Rows from block 4, named by matrix and row number. Rows with one number belong to one neuron. Each number is 500 + 25 x the weight over the matrix's rms, rounded and kept within 0 to 999. All counts start at 0. Numbers have three digits each.
# fc1: MLP up (model.blocks.4.mlp.fc1.weight, 1536x384), inputs 256-319
# fc2: MLP down (model.blocks.4.mlp.fc2.weight, 384x1536, transposed), outputs 256-319
fc1.932:491488468499512493501479502517513483515495494490528519505520497508518480517508528505482501528511498492498493473492492498507509480494491453506508489506494487501512483518514498510505507491479499
fc2.932:478505502482517482491497475483462514498518488481533467532523493501533500495490493480496469515501488499483491505510459511465511519498521515496502493450488479459511499500499502496482490492525521
fc1.933:512516533450543480520502504512475505498537451489490529546493499498474471487476532484520532429495528485506473476472463542466491494486494495499503502498465522509479513510523486511529531514528512
fc2.933:522504499500498492503500508499487502510544540545496485486473495446524497495478465467498526480531517506507501457460508513452494490475496488517515508497465467509473517511493446516485496535485525
fc1.934:498492502502483507506508505501502499501487509504503506496509507506511493498508499513477491483502509495492498500512519486492500526517496499504484491493506498495494502477488522508487506496497499
fc2.934:509497504495509495514510489505477493497508473488514489501500489516512500476512493508497496490492515504490510519501501493495502514507507506501493473498503492508507500478503496474500507498497502
fc1.935:490508464525480484493511524519507521500490452521469480515486498465525543509519494508521519520489538492502499528503477498446485494491481502501494535488507537493503498488521507543517531479530506
fc2.935:488548472480524462518454537499503489512536481478513489506516510511522479474506501492497487514475518501500509497482469504551503497484505498513507503488494519499523475508484487506531493459469498
fc1.936:515468473485469491494519505531507493502542511502463482477493488504474528486505500491509494490478475511492512506502481481507506511487498501519492460505512495506506544491518483504515489478485486
fc2.936:535522469502488479538462501489484510471495489514476502489490508510509510459503503514490508492496515481489524545504474537529499499521512521519486513525500537484501471488510521484515516525482460
fc1.937:506500413473490490489525476461508484483481485521565508482509472447451533500468515473488561532526523510527446540469530495523501487479466527498467498504511448459460493548535518515519513533502467
fc2.937:472528496471462504481468519512514503533476456544514489508483488512487487463464477585511515502512468510491541522485509483469511524508468495448514478470490450542498488475493474478519507530512539
fc1.938:480529536443525457522517511509584504458547497504488493509509514539518502545519503478488548521487494464469517480492504520430523472495532488468495456491488489501500514513498518527485490553497479
fc2.938:530583500447543487487530432487535553456505500504461480505514494516507477518476469505516438463506490568518434516482504494439518495498523508466445472469516496518435481488533405524555446503483510
fc1.939:507492508508542515502465503498485502498511491501485485486518488499501507514512499509515464504501495517504502483492514504501501509487486507505477497510510503501480494486516501513515533499492483
fc2.939:485517478494523516507513505494488495498492490494485492496517482488512504482495511502504499511498500498496489486501501524523521512507485522502508481499501494483500497507499517497469487508521503
fc1.940:475551548470510486483505476506517481481507514516493494473501499529447509523518459525500489505476495559500475515509537493515474476516471499528517501446513502501515502475492470521460558501475511
fc2.940:484474539470531467501483483493504501495533518500516484509523491506515479482462435554519509489502472527543493500465474487476519499534443538494505492481509498502494529535517488533491517496501520
fc1.941:491534504471523521528531484487542482493479434498501460530539458521494495495536509559467493495531498495489444561523529484534467534551510501466544509524486502506456527526527497459474475481463497
fc2.941:504511461478550479476472502459545493590472510530521491526448506499494540481467511464488518507460477480503487477483458548440414504466528480499504447486480514501502489539488501547499475496549519
fc1.942:513478514491546494509526487500528490502438509485471482493473506475515510505512529497494493499495481514502491573499524526504513497511498538482488510499495491436480559525494490444479474520530504
fc2.942:506507484474523489474529490500515501546499476503490480493481492487525478503495472468480499504524515436491514501508483498498523478525508500495475490430529504541543486491546508504510507494530499
fc1.943:515503508498480510513500508504508491495517500518508493514499502486493505494490497498491499498477488484497499493487499491488500508512516513510499503492511480499505519499499506505511514507495501
fc2.943:486511506500499500515494501503514489494506495500516496510496488505483508520489524511496510495497495522478516500460507502497508505503487512500505505515485499534484501509503510503520494515499486
fc1.944:547527477498465506520484465493497472516500457515467509525516481507468523515523518492449512491473462559510484539498513519524497478487497485446515514475483476476511491522477511503504509483453504
fc2.944:493495516504502500503513476502503512500514533511526491518460493494502510478482511494515473502493507509496495469467523482518454509488492506486494526457513522517538494482490470495516499503521504
fc1.945:540528492461465476502530546487542492530498507513506515513479510533450466498525450490478483488525476377488477451526543516505519545521500475541457473504538512477530534468469538499546482436481433
fc2.945:519503527505526457471545500521511538473453511513529504531418453470501507464589504492511500520512550507497456518575506510486474522574516591471473499531569536468471475515522588487489508548469496
fc1.946:495502502500509494506491504508498505513504505495510504496503497497496505495500505501509499500507502486498497498498502503498501506507509512500505505499500507498491500503500496508495497500498502
fc2.946:506495493502499486497503494500495505500500496492500493498500503510495498495506507505499502498493501503505500499501508500503499497497501500491499499500512498498489485508503506502502494506501501
fc1.947:498479510492504494514497497498511491496499519483510514504491499501510501489527518493533491518493500514509497485501487497491506497507514507511521500498506495519485471491507518503495484501483494
fc2.947:503499493497510488483494498498512511499494490496512488495498497513478524498514495498507495518510513519498494488512479507520496512520490493499505502496500459500513500524501496498497478510491501
fc1.948:489507505498508499470516491510489503515484485498507480496494488462497497496510503488507506502505502489497502489495505484504502508509507512494502500496499496509495515476509511480518483475516503
fc2.948:493513503494481517503491477498495498496523508520500497501490521510507496506508521506491489479516472506504520510514496511516488497503501504500520497499519531515478496502476501511515482507479516
fc1.949:491462509562516498480527491517517477502562513495502468546524456481498473500461528483449430482508500520519538494480501521481502485502530526536477509523494521457513485499516501536500530494523477
fc2.949:502543470493523504519496495493448510527482542507497533494485500520516502516442528498503521494489496459507464499488499520486471498533500537488534478480508523530509493501474558547465536495456488
fc1.950:492475526528508507505500512505456543519456453500509517516534510457531520486509543485542551522524556453490470495484483495468485458494490491530456463486489505568411522495502509541498569505492516
fc2.950:461505453483480512446455464497497491515529511478479505537511538524478504512527473527527480496449507475498530492479527543474540511512460473468500492512491474452540487478448466465495473456433518
fc1.951:573510501499481531474513493507512485585516486505529493500468510497500483493508525498479510493563524513471449486515499482476563492479510508528463498498448512414497497528548526502495467495512425
fc2.951:484505484508445453489489503513470451541484497513510472505513539494461470482463508466470491471551504516501462512458519491497523497464461460522460497519604539470597503453493502486517553467473515
fc1.952:488489493494526495486481503501488483516506543468479520507488487489508458516503520502504486498527507473493492494502509521475473490504489524495519496506518495498507505505493507466501490512504498
fc2.952:491501494500460495497498519509497513521523509498503497506499506520481506466507511485502509507529502479509501507512511518506533500497486525504485506478497489515483521496490526511507491493493497
fc1.953:545496500484486489503498475490512478492518475487505522508506487499521474514484466484493534505498522556492491498490500469512509471505491510510488497470504468499508508485513511500503533503485500
fc2.953:509478502484501508527500474500511495496503490486512483506459491526460496493515500498470509476493495502508497525487486500497492487472481495506524490479489486500498475512529483488485523518490472
fc1.954:495500486488504480488514517488476496502527512502498506507513492472520483478544500477482492506494530498489484500497487514493523523508493481467483493508478530511456498486508530510521485467472535
fc2.954:521517495506494475489486503525512507494516541492511508505525497500512487494473497509480528528480516506473515515483523492527499489523514503481484495490495524520530518532515496495496523496454517
fc1.955:525508503480524500472520491504500469500480537495475514504491506503497500548548484505491495506504499517467495496474485504480496471519499521504490512515498494445478509473517479534465536502502498
fc2.955:493520491539505500488490494580440484476479500501492488451521492508519514544502514493474497566529486490500478501495524463515491512490461534507449497548502482512450498477481609508515466524481490
fc1.956:458477464519502521455542516486495546472491470512435533463559514500477458477512494501564509487442472572468505511519502472475443551485548522483493579509497512500515556526482509542466445495458528
fc2.956:599533457491469467493473516577507484488506470546464523506474486527505516461462563454514533509514466469537508494535511497525463547511506434491538479483472519525481481522469488513537495478481474
fc1.957:470451484502488497494533528530513542520485484503427489482500491504533457528503529487485531484486507485466487542509518493506502473511557503491503495517509516494509564498489481555466516479498524
fc2.957:526499510485523490503490537507530430471497462483498507543510467529453484505478548511470497489503494499530487505513489524524480529529504489494509474487515533493510482499506505530473512548510522
fc1.958:495487505516496500491494519487478503499495508504502525483491507490497504491525521502499514504491492502490482479491507515509490501521495510517525492494503509506494484514501497482507483496488484
fc2.958:503529504505498510496489517509507506496513497507504506507505488501514489484507493515487496491492492516497520503485503508499526509511517493490509503504500499501513509502483501487486516517502499
fc1.959:492512536472485488491518509518467495472527504502483508469492562480496474529493486511513485492486546512518487519497501506509498470502507503549471497494513477508490505476523513499457528480435492
fc2.959:530511533503509495466464494488528441543494502517545556474493452496480433501502496512519533537498520526518559490490484470473529459510477521492502464518435504476499507505447505499483539483524474
fc1.960:508489493517524490481506505526506504497539479534505474486476482507473525520454484504466493504528497475536456449501519530496509492515517489524520468488496504511518480485521488477495422526546512
fc2.960:470512481478539507466516504465470500501544489523505491516477491478485479451495498469539499492507483510533481534535507475505508537507464483503455498513577513570512473512525500506530468494467528
fc1.961:524494483507547510491512520498457510504505490496505505490519526509505535518507519495462515487526512491516464490509478489460473493500500520480521547485513524526558527502480494485504486515514521
fc2.961:462512501479484483510510519506504525478497478520500539527483476502519504536528499481496461506464556516490501519510505510467484512526495479531459487507481513483503461507477474497509476486517486
fc1.962:489510538499491497497487517521501518495501504489524479482486504498513494498478511517497481496524473511495478495505523512517517455500484481501495533509485508524513491509511486495496500495500476
fc2.962:552477504484453510470495491502521493495501482489538514480498479504496489509555508476476499512462488505505508496505486516518490458524497513499500495479513497453483445514523496526502515471507551
fc1.963:447476486482509563475490512485550516526501501528502524490506496484547566521505575503533488453550511516526544476521506496488492530473461501498519483505548465454479451532542521493522524468468503
fc2.963:469509504583492491496515429503509504484484473506517544461541544470477500549466508494537470441471461504551515518532475507509528553483510468512530494490511545453505520542493528464469537469506543
fc1.964:529487529490509478488516515530471505499491489490508467468506505497513487497520493494511496520492504506488494467535485495490525486514509510483519488517494515505484485514492515490500487494526490
fc2.964:508509526527496523528490491520484507514524510487508516508525459476499508515523501486493525511476491461491524507500488524528505471507516517512495466513497511546523502481465488518491489487537506
fc1.965:495509504562503496472566511547543537475488554511514585511518474493562507438521482536476516509546551518541538453480403490466548474429523488500494521581471477505483473491521483505498528461485487
fc2.965:490495549511547507545510435474540486570482517504575502478447523548526554462535552443527480477500496475509428539474414437518483516512527533481490554556512468471518513532464431535474494497473502
fc1.966:510458476497516514516534503517509502495551468495507463526501522499473491469544513517506537482486490520509481534507494501490500474526503509493489531486517519436489502536504464497511499486509463
fc2.966:506526476506512482497479469482525499519510507485516516531505492515518502498516520488483474479516524506507551491509477488489506506539499484507496511472515533550472538512498480494477495480535491
fc1.967:505499520540527488481493531523549487506515441496414535511495519434475504505523470490549499444503480520477480490455469489531507507547493536516455464507446483505491510529479483493544516485512513
fc2.967:498483498469501503527532481474567497487460566505522498514534499463480524478472479432489499534461552495497537545540496507525510598558550473490458478468535483490548533506506528537495479514534529
fc1.968:509515466493509430495513433494497601458492531510475515481523513470509503496460490462553459481466568479515507506452529524476471510440531584493494518504534498519481529486455514506405439525451553
fc2.968:498491471498467459544530571511546536478459480495476472567475478506508573504573500506495540493505482506515531503451542494571467509508512500555514513509531454474508499527529510539453575503493474
fc1.969:479484496565441491530458471484500490513448494469545464465441493485499522521548449467531505525518473449471466530586567450553533495553551460562518518557522516435543440523592469469495493501404512
fc2.969:475585515376558512472480500444486487524579524479507441456464578528491464508503506537486489561592502464485485489466481458569449541477583473520549485513524604527473515511531529515490580504527487
fc1.970:498493516514482490499509503495491511480509480515526491512504503491487493502469482572461523488489515465561494540477488539511505509511496493507534490506493472529517502443507455492545485509566460
fc2.970:526500492517489497492494539480510509464524451495470512498489523461517507489480496503462483493500485528455515514524501496480521472530472504520469496518464493493475505491535495525516506479480476
fc1.971:503531497477537486506478523513501468485463521490493496498513495487484518532523490531530491477490499500485474527509519527499512470507467511510486467521489513496514509485537517502518520468526522
fc2.971:501494491501478485490502481531536507521474493495533483516476517489504490520458494521515496499509535499470493506478519511487556500489503485504475492522534472496508505504511466499520545468518535
fc1.972:480486480487467503494482504458459530487468488468515483526475511546534529471493500526499505477492497515511503538533510519485504479495491512510527517481494547511494474510515526507501515507536469
fc2.972:557493534517527498496500477499501514503502496467532547487548522481533516476473516490480462502481508464483478518522482486560514489504508517518486497500516473496498505538491501498456484518486516
fc1.973:503521500497502531501500513500476515509474492510489512513487511477497492537498500506498482511492505504511514498495515498466497479484524543478501492489504496495492499504517474480510506512507492
fc2.973:497481496502502506493495509471507503503496504518529504509517506444495496522487511509504515497488502526479494509491506485519522515493495498487495519523474497490495482511491487513496529502493467
fc1.974:501485533515512480485496488437518528481543467596516493518509500498442505493525531501504504453494466499509462562469490526465481485531513469462485501491501548497465535517529517537494550488491572
fc2.974:506442514529513504451521504563477528496527526550491522500511513480448538483497534512505495525529473488542471534488529547490512499516531483507508492516527491479484502509487489464531519480472503
fc1.975:486541492503501503484491509479485463482484503520477545527510514508468520478520500447492522483510536483479492555500497508532507480507502496478499528464507480501533523472499462513495500512496510
fc2.975:469541500480527501494512487492483466515506479530530504485495494476544505491488532531469505500518468507471515509497451494475508478538499497521493478484529506496494486503520499531503515446482513
fc1.976:494495446475490499407467487497502497458524545470537467503563457502464508533448499465539474495527484495520553471486498471512518494494466452498468554503515506535499508492519487483472440479472479
fc2.976:481500500492494493511494491525516518519494435513471485511531535489481496535532496454561489509534457470452501581548494543468496510494477491529479484521525551467510531488484511545502511456480451
fc1.977:482468509490481513498481509503513483521488522514517488514506493497507525465510489534521494493496493498480489504478518484492490486503488505500512515508519491503516491529491499507518504513506510
fc2.977:499511551516503501522508489514489520497495487504532517485511477504502506507500503502489502473493507517523502501529484504500495499495500491510486490507493489530507481502505498504503501494501501
fc1.978:486480497474507531494476526506501515499498503520500530496476482486532509492498506499523500520506474532528492484517486505495503491503522519487501494493500488494506506476497499514496486495496494
fc2.978:510505498507493506497505511489486515490521511501511477507454480498498504486523498506509496519474527488502510462519497507507517488526481520494503501504503523506472480509491488505484494492498477
fc1.979:557467489479448501476509441494514499517497492457514508506512493500494501484498466495511506519539461502521535450492487530511527501473513513520454489501491512517507511507546481499494483499500516
fc2.979:495511481475532481540505521498529489504485510510510491505523504490530478481500497497499488516485483487495527474502522513508496532523526475454516493455506557498486483531459466479507504487528494
fc1.980:521509564486527486519509537528449489503542482477517462474538523512494531486511476510444458500464498541493525497487516524465496504538482497438475512498511516479491469513507495523475519481511480
fc2.980:524496454531529492513489507507474508472517479506476493487472522519483499519500513552505454500517515496420511537515530429516440477500524560498509532513455492531515510466514504490538524524464524
fc1.981:494532447535547480489473482469513517469479418511500499509466483498547494556462534466508509499486465519515520452480518467527517405472436508449451543502486477527533508525511522453529481479502511
fc2.981:526502471508497542508472514493510499458541523516535492478533475540486494555490454454494557478563502527540483503532537506544492498549508481490477496462469512455499520478500479504462526534475471
fc1.982:455500491485490464440472460476521546441479477510484500578485504493498452514533530482456503473537483502494515539439555556514538471496465498490481497495556489512513481511513483516503497496559489
fc2.982:507462474470477493496446513483500474535531483528532531496535497458460484493507530519487536518473484496512486525548498504536510548514511528493454528519475517481501493465478501456455540506565503
fc1.983:535496497511500516500497454498518479494498486514482482513493473485476491504516498496503497502517439492482535523483481531502531519513498511538488494504496501490500515496534508494501487506530511
fc2.983:503481497500524506516479511501499489512510523497467514494500521499519523471465516465493521509488515487487486519512506466492535511479503517502491507500474522505515517499500508493532494504510517
fc1.984:513530526500459479516488523477493478514457502507514488525491559515514512519509541472479472512513468553488414578480499444495473468539475467514489465469492511514487452495527471494494503503524474
fc2.984:508462562461506529478542470457491476541479444500463510493556528502486521481493508531513486483460504500521470512425500505549517488499543462551500451522479514531503469482539487523516463469528499
fc1.985:487519529495520498507492487475492507485506494500516501502497484492456498524500492481495495498484496504518514514506522500509517509474525488499488476514517497493499470527522481502480495520506493
fc2.985:503479488512503497517504512482531521503473477472490497511467515529488465523513487513503513521481523491485513496501480501537487495500508496528489504527506497496531467511474542503449515492504506
fc1.986:527502480489545482501488471494497571494507531514557536517493481495518434513500499473524495508477478489487500505492520477511512501477528509540527503542503462477483496491501534484470475467516455
fc2.986:522516499481462530517515514494497574476488493511499489488519478511531475475547479501490515449513463512466491470493525542548507487469506518524503472522516562499534530433483488528493471536464471
fc1.987:490517503513497496510514488513514504486482489495498503504497498502516489529487509488498520505519506499501464505480479500487490509524494471498510520495483501497493467503483509511485505495487492
fc2.987:501500495512506516486489505492516496499507508496495495508501507507503504499495510499503490527495492512500507504509505508493500506496508478511512499497516502505498510503492505487473503523506499
fc1.988:503460523492508518497511488530512526522510501464496506530511489497513507457500526525524502534499501509486498489506478490503566499482479470493482482476487485522447516529500520527481507478526479
fc2.988:501492494495492511497495493462483502497502509500500503496509469501471505519474487530549474480508544472506509546468511510505544510535502492499521503518517513487539509476505494525506529427495518
fc1.989:507536484506523461450509474500472489533480505495543524469484502513482476496507494514490468506530471458467517492511502504501483480506455503482510518479510481473482521545484518494520503496493508
fc2.989:509510528476492493508525476504543497503498435501506534491488505500523504525496503471503523524437490466528565470523476487511526520494481568531470495507513511496493496534519464499512490487505484
fc1.990:499502511530481441515421470524516549474484488507522485490463501511517500565484503501479455470486548552466523529493513529529520499478528525499503396468506505479469493445499492468517490511512506
fc2.990:509424468492526438463514495484530482501426471493463466537520456497528499493503519516485445520548489445485471482514509466442531550484475550519475501517447434490516473494485492520535488487544474
fc1.991:509447518471485385462491486524451514449504502466497517472512507473490498507530513482473533494546500458479550528487483475571468469484494507474486552497505464505465463480521472564458509504511444
fc2.991:447481571461520478497535507546529536495485538532424533497508457478462463518489461478507495501518471505514477520479506504548506457481506532505518515561524465485502525514496519484535467497508523
fc1.992:501490499512500473518505491485521518486500475486480493491489523504554508467513513487509516494503489488491525484475485487511494533483504498498504507511501496487497499508509476483512504491481512
fc2.992:510465496533500513523475513497517475491506532516529492471474491504477471498487514475465496501474504498507547524482482517544482525503488497457490509518486487481498476477497505485473506475494497
fc1.993:466486547564561428453488482519473504505509460481532459446529508476414489434512520506536411485519483473508497486492522518497476574433464526519564454497517493474508525504543554560426499520510538
fc2.993:429501498505518445517516491571585482480505551454562482451540501506442509510481522532545481514546488522558503508471481460486483488529477520489453547540485453470474471545518464501496528533479508
fc1.994:497489499484507463550490527551414482494489508503495510541571510497519506481498530489460554515549532508550463456502514502536523443506490510502511452470471536587521534429566574563525513560490504
fc2.994:495555560481533487527539496469505491537502462486488531476514479508494521530515468498489516553465460500506516527510494513509473516571505481507500491530541480447496513432556511491506493542547472
fc1.995:467525511546517494551496545479538481513518468556511511469529487514514492543538483483498520499519548486483494514512502464513480500512506487525505503514448541528429494513531490471486457487481532
fc2.995:513501549506530484537497483507508504535488488483486557520516502495464488525496511528495502497483468476500506539483501497502497500514523505493506488470492529514476467470502490483461504543472471
fc1.996:487525477482488548516539509505510517519504494497514484486511489462468509509500502515489501471507452494515480524472570487517509512501508525498519427513522520476511557520501495501470543538536511
fc2.996:467510513470548482526544494480526501507528470485543507479520460466496552481481485483479520529486444486464532455512513535533495526600515465484526497492465502491494483509506489500500515473550529
fc1.997:510489490491474496478493504488489533491481495484492505502522495521499514487461522509505500515500498524505482452513504510487510508450507481505512502497512485493475510518518511495508498492522476
fc2.997:497497483505482498509520489478539499526505506489503510487485517496500515494504505513505510503491487488505449505520497500498517510493535494479501503492503485492490487487508462491506513504531481
fc1.998:480487476516547514512532486511519506513442496471497510448508496507475487478474514468523471508513481470495508530497504506464482501496502521522533510516459534479523472565530487529489504487481505
fc2.998:500523492499462499501508502446488541492522511523519500496470508506496504532519523484512498491489508479530516540497473486516522483488493480481487497508517541508479492484513488480498522536476537
fc1.999:524487510520500512504495499477471519504493503552465478498531515512461470505484521501485544480542499493487519501500474493521495540501501506501525501509491494481490518524482500550518509481501493
fc2.999:498460474487505465524483496530473458495490504500444481492509506517491523492483487503498473497516529514511558499526503515465473497543512451501496457480474457518482494482498494498543509510496519
fc1.1000:523490475498538496499523513513488500463457498483504519522487528509502490500504486490490482502491497495492479531515498522522522473470471487502501521499516499477537489525506514499517515504511509
fc2.1000:491512499496519509527508519505518534531500472497505520497482492487497493499478491492508503511499507485490483499493503497499511496487498461529484485516500529507444516510526514507518525476489491
fc1.1001:556513486484504431523503510514520501484532495483512536490505501454552510516470530491467513483458521502486508526497509485504473482488495481517503519437506554560435494516496466502503552506534482
fc2.1001:507495511479555531533464488520478527517518525545482496466505503507500500498493488495493498472508511535487496497477503461512478534509504533462508472494513526493519525505540453515458476511493489
fc1.1002:516525459437465500499509509480475481476489528512538531500511527571487492448528486514462513509483522505489495506510538486492488498505476543492505504456489505518491504490499506506500518515491506
fc2.1002:501514540509488515488491518520527503514517488485532523500491505515557518518548514492490472516478496523523539496523497476520461474483459532490510523525552495476479484518532518502481535467509527
fc1.1003:510547511484479507492506518478499479527526483493472526513525521518498475469503499511481523498506503447505478467499497509550478471518501457489512516476486519506493507481493506501506505522524477
fc2.1003:482490511499495506472485541518497486517549496484497499519469512490530482492527514516521497510479494460539505491514501493519551487497475521521491475516515489460507473477488533514535512505460520
fc1.1004:466484551519482505453475510513515516486521504523471495491513502558501499520459488503492509496486494472527472522535505521469487464475495480485472499484530489515513462474509512496486503507507503
fc2.1004:460506539478484505487533490508477529525502555521464498474472525485502551530516515507493442540491513533487492520543506523522543470457548491501507495476500504507488537474483505475473471478500467
fc1.1005:505496513474458481486528494501449494498510476494461503524447517485465493499500469523475475507479520515497525497535513511513498486503494558509496505497499449478504512455507484535511509494522474
fc2.1005:514494459515478511483509524529481515498527504466491522461537478500504521483492533509535497509480434484497525511529523532505490515497513514466482472447508512460506491535528535503505583533500498
fc1.1006:511502444520501468465486551545445538480531525536545508439467491546484511520492480508526519428487527532469488511456427539498509487468509522466491494442502493487488533488498532491484518499498501
fc2.1006:430504483466501492460529508576513488485486540504500470486547485489523535569499473526523505503496487459516510507423498493551477532538462440481519457511493482501492447575525529515484499473540533
fc1.1007:477552457506481481542508506496517477532493440506446497517529504515442543517542585559469489455506527471528525494486491550496511535490541446506508499477515520360472525485436511462488522503494528
fc2.1007:475473506536599491537526509504554521480501555518469510515520579485476540466530541533503508440530515528497551449520460440494554551508436508481512579566528506684489467559422509538432534492482507
fc1.1008:422461525486558498518515558581443557456442542514422518550565515492549532442525516420504529475461512510521426427476475595497564520439477490479531449519421483506481513523453561465465512522511478
fc2.1008:471491467559576479544448535443540463496555524506538483508499480511508510551434492514545559488509475501542500546478462448532516539545466510579490566499524449508464523526521458479442502511497501
fc1.1009:486493508506511504491495470523490513519503501501519503490483502477542512483498489487511508503495475500510474506500482494488533472491470504515480500485517513508506524510516502493476505509504487
fc2.1009:490482492510521537518483505483485491509463505491504504491493497484487493500503495507502522482481510526506503506490499503486492503501501501502486509503485507499492503517502501517493522510531481
fc1.1010:480528515503482501514515486503519491502552517487496482517499521495499501468512499500506500496460495510491498485493489481487516470502495498468493510484489502492516486485480494509521499490506512
fc2.1010:481483511478517481502503486507496502496514486485478514491513497500517493500498493456502503501486469503483505522501502495483487510508505489496506504527510499521508488494546516492496517476548512
fc1.1011:507506478500500534507494491541525497485543484523498486523487518478512531522474509498535452504470470494464536506481518514498505502498519540508509510508451511480487490496472480484485537583500492
fc2.1011:535519475523515494488494474506488500514478479516480485510492492470483498496500486488497498494495508508481489496505473510478516517512515497496506491475499516489478499501518508494507510477491497
fc1.1012:477508494546515472480492531504509507494484490451481464495490518514487462482557534477498466473509509459535498489527488450521504473506463456495499505497499527501504521475490504513516499544484477
fc2.1012:514479500485534518499514470508506473507483484492516512478493511452480531492482494486495529517517512491504477501523512485490517475520486490532522503522500494477486517485525492488508491496469457
fc1.1013:503498521517488496504492491500498484502511501490499498505516499508463489530494497482508486506504500535500502513500498509493505471488498509503495506504513498493505502489485487508508504514506479
fc2.1013:505484489497517502509474499516487491525498495514492520506467496506491492515516504497487505493507516501517487513488502508494485510509496501508479483488510526498497512471499488502496502506494486
fc1.1014:510491504482477504515510492511504481496503495497481509499506518479482505509487506492505500505510498507484489484507493488496505511479524517490504517494499508495514484488509517512497527514494517
fc2.1014:482495506505515502485512506519516496503514497490491469488493500482511486505486478503491508490489489487495506500510509490500474502489508487508491504506489508503505493498513496500484499553492484
fc1.1015:515504508534470469556482450512503483456530497500469476446483492506534519478503442490522541525541507480488514505507480499529529471472516576609492472478500446482522512453564475524500465498558518
fc2.1015:464499455498501467510516514485563452503485496514420449524457494461523477462490523509502501470518424479469481500508466491492489580481488458493518517478495549488582423515510506475538494441473482
fc1.1016:488496509498500498497506487474496507485486486500491515501506504513492502507518494504501491504515493503505482505515488494512512495504489497508521503481491506507492500485524506504512503497508500
fc2.1016:505497482495500497490506516520502481499502502499487500487502501500501515493502502497503496496502490512492494493496491499504507493500495524500495508503512511485496487506496506496505520501500474
fc1.1017:543498507527526479498470498501540505496499483474485525488530518502542495476523493527557494501502518505481481494494497517488493488481482505512474528511518530526462523520545500520481498493480506
fc2.1017:475498530523518535516503446498505521510495481490487483502480508501531513473516527498493542502480493483501504553553486521548468540515526539462534428501512496471465460505514511527460490539498501
fc1.1018:513491489521505471457499501482494494512526470485586471490482469481509467493507514487505545530479522479503503503464492486509523510522516497527484500476483490492517475502510495488509531521502496
fc2.1018:507507483525524502471502523519467478512506514534499480506495476522482479493513511519480473461470505516487478465452532516522488507470493525513520497460505541494518497524491492457509490487512491
fc1.1019:510452508529529580504506483495498475536533467480515487481523503505504474539563477502537509517518519484478500435501475577512484517516484495453522499463531483511529472500476492472481466523446508
fc2.1019:488517553499473510495532524504503461573407488476494521486463484496528512559505531576445475450488460473495580528508499491511556516485517496490463459507505499487523446495507547551544437518437541
fc1.1020:496510544474537531536499480460471504463472540492501511483474474544478479452513521493483430445497507465504529443545493535474470482496503548508482474530518449485522480493481556491481486453490531
fc2.1020:416501494429474557511514477492519450432498490531546514469511509489529484551497524474515505567525491474521518512531541513466464495499493478499539464491490533484541520487469473557559466493457483
fc1.1021:519536491463530503481524494535523472515499517476532496497467504499485431546488503475535520509493517524495492515462479522511472551529510460517493515498494525486497509530514504499453484497497473
fc2.1021:498507501479499497474481453515505485488500480500426496508511526486511464539491498510471474484479506506504472555448517478515524493473475496485449513508556496470566507534533534493526501515475550
fc1.1022:478454461442499508487473490515456508525475491535533473498527501426552585486516482547494477469502526489521477494496440571526470471515532478506473518522512521499514500495430464516460508488505562
fc2.1022:468517427554547532502451489520515476421488552511519466461491530570504518521524497548529537545477487479528465503459519510474431490499474599499472482492556539515512448524508486536514535518503522
fc1.1023:494476541426526488547442519490484473506516513482480555466546457476505484472541504496475545516453511538504494506521502474505516502464456446535483486531547521573440479505518452473514505485501499
fc2.1023:501506483508521591483531453530500512545483511492457516458462506524480472537473506489502527480486479551468570499478476524500525521515454532469506494512565543507531482519491465504511455497512549
fc1.1024:485498487483497491479506509485497495517504515502526502497529502502505496490483479493491496478533481494521486529510508501512508511477495526484481491499495491511484491487496471503518497501498511
fc2.1024:509517515526506489499494514513502498510499498506511488531511484472514495484504485497517492516508508500505486504496507526486486491501489520511511494505499497487481482497487504494540508486492502
fc1.1025:502482543499531509473503499532494516506458526501482476479442518495559509484521497449549502495512489505518494529479507503490543499512514522461482488506514508510463477535417501480488477494516493
fc2.1025:502479498529544545530542519490557471492476474501480515535522487514487516518494495515477486480537512472466513481495481500480421488521511517490482481532456480506516489522526480470555530542495509
fc1.1026:487485502437502482503502492497461496529524533516498508504493513495492532518506500534482475482500534494481516485526484510484507494480488504518470500459502483510514482473494480468461500500521495
fc2.1026:490464523528549521496490499527505487499492488516500532523484502531483502500522470503507506445504517519461481516541521498451488479521511488505514524478466503522515485510497497475474512529476504
fc1.1027:512530489500519477488504506523521503521535495522488448493507475470479497504529505486526515514468499462493506500485507495448520482501492483503475515473463512490501514505486488500482515499521502
fc2.1027:506518486504523486493500484497497494492512522505510521482481493488497518494468498498501497454496489519509514508520490502483487504470489499448514499488496486519513527524503508493495473475471501
fc1.1028:518474503488494504496494487508500481508487469506500482495476544475520548503485457477473492504524531509500488469499481507482493494524483473502481491496461501467486503511507498516465483478476504
fc2.1028:526474483533488493491481489494481517486508514523495482500493521558511473458491472494529523540507494480477496479503511500482532502531510516470477486508480498492531507547513484497459477507497482
fc1.1029:485490481495490490498497515492478481482524499506523502477491465488490534502501497510520497518504498511497495467538490494504511495531507504518485497492507503508517497538510474507508488488495498
fc2.1029:498470494508504494487529512505519523483497509489499485509487491488524508490507504502498489492528511501499497530489495526524493503491534494500499518501502513512505484510501477481504494479514485